A small image captioner, trained from scratch.
Training: soap at rate 0.0021, 8500 steps, batches of 256.
Data: trained on patchworks of several textures, 145000 training examples, 15.0 epochs.
Rows from block 9 of the image encoder, named by matrix and row number. Each number is 500 + 40 x the weight over its row's rms, rounded and kept within 0 to 999. All counts start at 0. Numbers have three digits each. After the name is the row's rms in percent of the matrix's.
# fc1: token-mixing MLP up (encoder.blocks.9.mixer.f.fc1.weight, 80x256), inputs 172-255
fc1.21 098:475524534515420425508546507463486523524453479533455468519507482457482472510456516461474492454470496494518518563565445556555512554479489508480495518443489520489529505545455485502508511482472456441492502536420508480480484450513562538463523493439467539527
fc1.22 092:497524572502416562536475505510490456464486537521544526505521489512469542572535466465466503452548413475552504558478520511472564465541494505460453545451580499536539459495505490491476500450525484481575487436544506447430463543494438506476449490523486444503
fc1.23 097:496468441514482549493459516477522435546497502497450467521488570537588511453457480533508473534495468499584521516457468597492563413486517436567459400508498439480487530483449473542542537503495473494518500518466474424538527424545486481605422610462497482467
fc1.24 110:534423534541491520467502451472461444474496505488554450481462489474509492503440541531518556467490518473510408539510498530468501485511555447479534483426511473475458521552405471554523515481437518480474540559458473523484461479508537468412538433480504492483
fc1.25 099:544542503499509543531515492515541405482465513486531492540511467486532460435501516480465459532492536557538456478485515574499584505499496531486512514488574456507463550469563510495520567523453469478516422518495473445520447500480549409496529410449466509467
fc1.26 100:546465515542508544514448481491458500487448531505507569517563466516450455452487450519506498475479448486551509422550503499508453470477515475540482480456464451530445509448524447545542534482584500446496474568504493494533539557553544544549485496453501457495
fc1.27 101:458507566450454530475526545475434519523501501552444502478501550513515444452540516420468476467462446472446431535521493461457498492523497525530485489497478517448498547457491501520506504526493523473500553500563531573494443480470589509508511490488561501492
fc1.28 098:552541473513483518475487550599475470471517497511520503487440474478521506507510476504531474481452547525508473404485541427490512483486477472481476505514581488463449449516442519528426479513524496529501473475503544526558466539525503493558526501468492456506
fc1.29 110:508544530588503459382442486408586462432503511465509525443475532517489518449504500506545485491417469443435523485445462414466445471557489514465488476445399502551512537507502526540516582533556492516461443487556473508532550544540483526540521468486482471480
fc1.30 107:503445511467460497412452451504503459505451413514502472463500547573539519528475505458518458525488475481443545542521481502462512488507489515503506530511586584451467483468540553520482496495520551458462541484481555417511387537574578506436536489501486449484
fc1.31 099:525508534536528518477463509469509562493459482500464468446526583491448507517509542512535507501505488425415430501520572531487486536487480530475555494482468480549484467530458462495495430447482549475495568523534507498495403413549473493512526535606458509537
fc1.32 084:488519493506388417469491521469511509460453494481493557548509473536507506503500528471465408524487544585477485495465455437541489527526539461477504500422469570519505556509511523540472483549514461496480539601436482537494465481499506539436550449537490537497
fc1.33 099:515565456514495525475551533431490454484459486495485489522512540441524520486444516462451509465505461470497514611521545545485478487499539472438503465469383501490479565507435516577504515466486515442525508418543485497450431476495473491522603469550515547445
fc1.34 096:492484495501565487429471498471573560517534508459441532464542444528543541484548482517534497534468549436540537411520468458443534498472528542494491548493463518508495473486511494555563620544573533516486402516587483538587546519549551582598518571489559557485
fc1.35 103:478472539478541532539477495500519555495549466464433391479491445507590519560521429560434532546486501530530422410497418500514506474521449517530584538514426507496543586518557518498454414436498477495475490558530551548555578532483492521488493478525546500466
fc1.36 100:402478492534473550417486545476472443503493487468511440454498453514510491482551512467467523505543562494450476500452530536544561468497425496539489473511505505513469496477464514523467472559499446477496461571469500499482502473520509546433521471486478462474
fc1.37 092:498496452492513483548441503513537488547524518499503485529480405488515445513542526536540494444506571555552570522485461455504522471543529544477538546520505480455465516507513517491547545620520509528557486529479491482538571614544598527550500632539536562451
fc1.38 102:471470418426501487541467541397490511513493514489402493453428484446489520532524390553482503486533546440493411511517460521454532482511552521470485505503432447528512510460463498532493481473588436503538496480552451554491520462499509495565530535529538442467
fc1.39 103:519510419493523520609501485476549529479497483499488520480492509473605514534479493424536470539436467515514454442553563489537496484471451506492454493510448536436497530502501514459430494550481516490491449515480529508485541513450498517480464473516458517471
fc1.40 092:520495497550506404456524472498480562538491513490481468520494547479502465571514535447563474447553446561506503391524493504557582433499516510476540515518451504489470473448442494524541502497485458522495538500452461523526584499534527414419491488480450502488
fc1.41 105:482456495489519477476397511454565452481509511519492498519492560476500484464491500539528400409488488436446473479473490474465426490486470470520455433487507539453511470486493543482458527482516474526625512530559519518535540543521499475518498476523474515487
fc1.42 105:472559428394530514481473451452539534552489464481517495456462478496518510448494455528523544519490433480539445504411448491471482504460572515464429498491524398489477501477471501488512498539520432491499522436565464423491489492592488506482536553543536474443
fc1.43 098:503527458508483415497454456552528549605511472496484457470482540427418548424510518487546576545542518493550435464492512533460541531516557589550523523487446421463480467514557491517520478512573541432509455470526467455489487536515505536453526556506547529464
fc1.44 089:492493526500538555492549465499487473485516521509518480474557501457467485554540526501503503502499551573464407519541462507532537499542553458502475507495499524524559482564444494434519478455462496525475456509515492484485533573496457506495507545444414508518
fc1.45 105:538498487471468544596471529514486503549530554501486465496437428483490507535488481420538487506501530538509433453488494491532504515534513496528517518574520459493499520475482516469507427566514461491480462511398468539404491490511540536388502555498533461480
fc1.46 108:508478458476583479454442458514551538564539476504490445454437513515536443501527489509449511544501531536476503514532508479488452441585497496543475498505512438509502496527566510583444405511513541535548474503454566455525477528425510514543518525364510543534
fc1.47 099:438475460562506480501495505451562555620503461504559465545487507537486492395586526555579474497401534479535572517553493515524540511596528472485449373441478454434506536518535535521475479529487503480434504431544464565566539498504548600590507480586510470497
fc1.48 089:571504478462437489526546455524569603503558478499530431465514471474497498505480533521545536518464597519499505519505556455518482500495494578554561520461515550379505484549473509541497568536556583542508522522520464511554506570558556498569561560519531506526
fc1.49 109:532479518549497514413510466477488448523502455474531450496563549464526519505481578513529503547488470497460519453529506446535452483572494480491536552461499494471494479509542473471435548496461516458502553502547491498519462550433452444505499551497462441485
fc1.50 096:489492439408468534441506451501511504523506563502463410472434509408535453504474468502502477516493475453472481445491445432475563520553510473428515475504482473528500545525554527503483527471555519527496487453525458596518519485548563511532530523463507569462
fc1.51 103:452481510451556533488550514555423495485546536541486545508549531529458501578465533487521483492492466490505590523496518469523595570393484529503502554458544561490494488471517492487548444461527529534550525468508515557567435463430453471513518447500512543549
fc1.52 104:436525542488497464450471464528444486459483498474514456527507517469470520560499529456481504475475547462525402565493507606512484479552497510508553566492516533482482475504525506497478475527453480497495473446522489482543495533504495509493497470541507449499
fc1.53 087:469499457488500511602538507572523479481521426485523487516541544613409497586508581514522496464487543517449524483495524478474561436516521528485510466518540434533544453558538556498513491462515553522445612436492572520524508530475479424413502471492502501558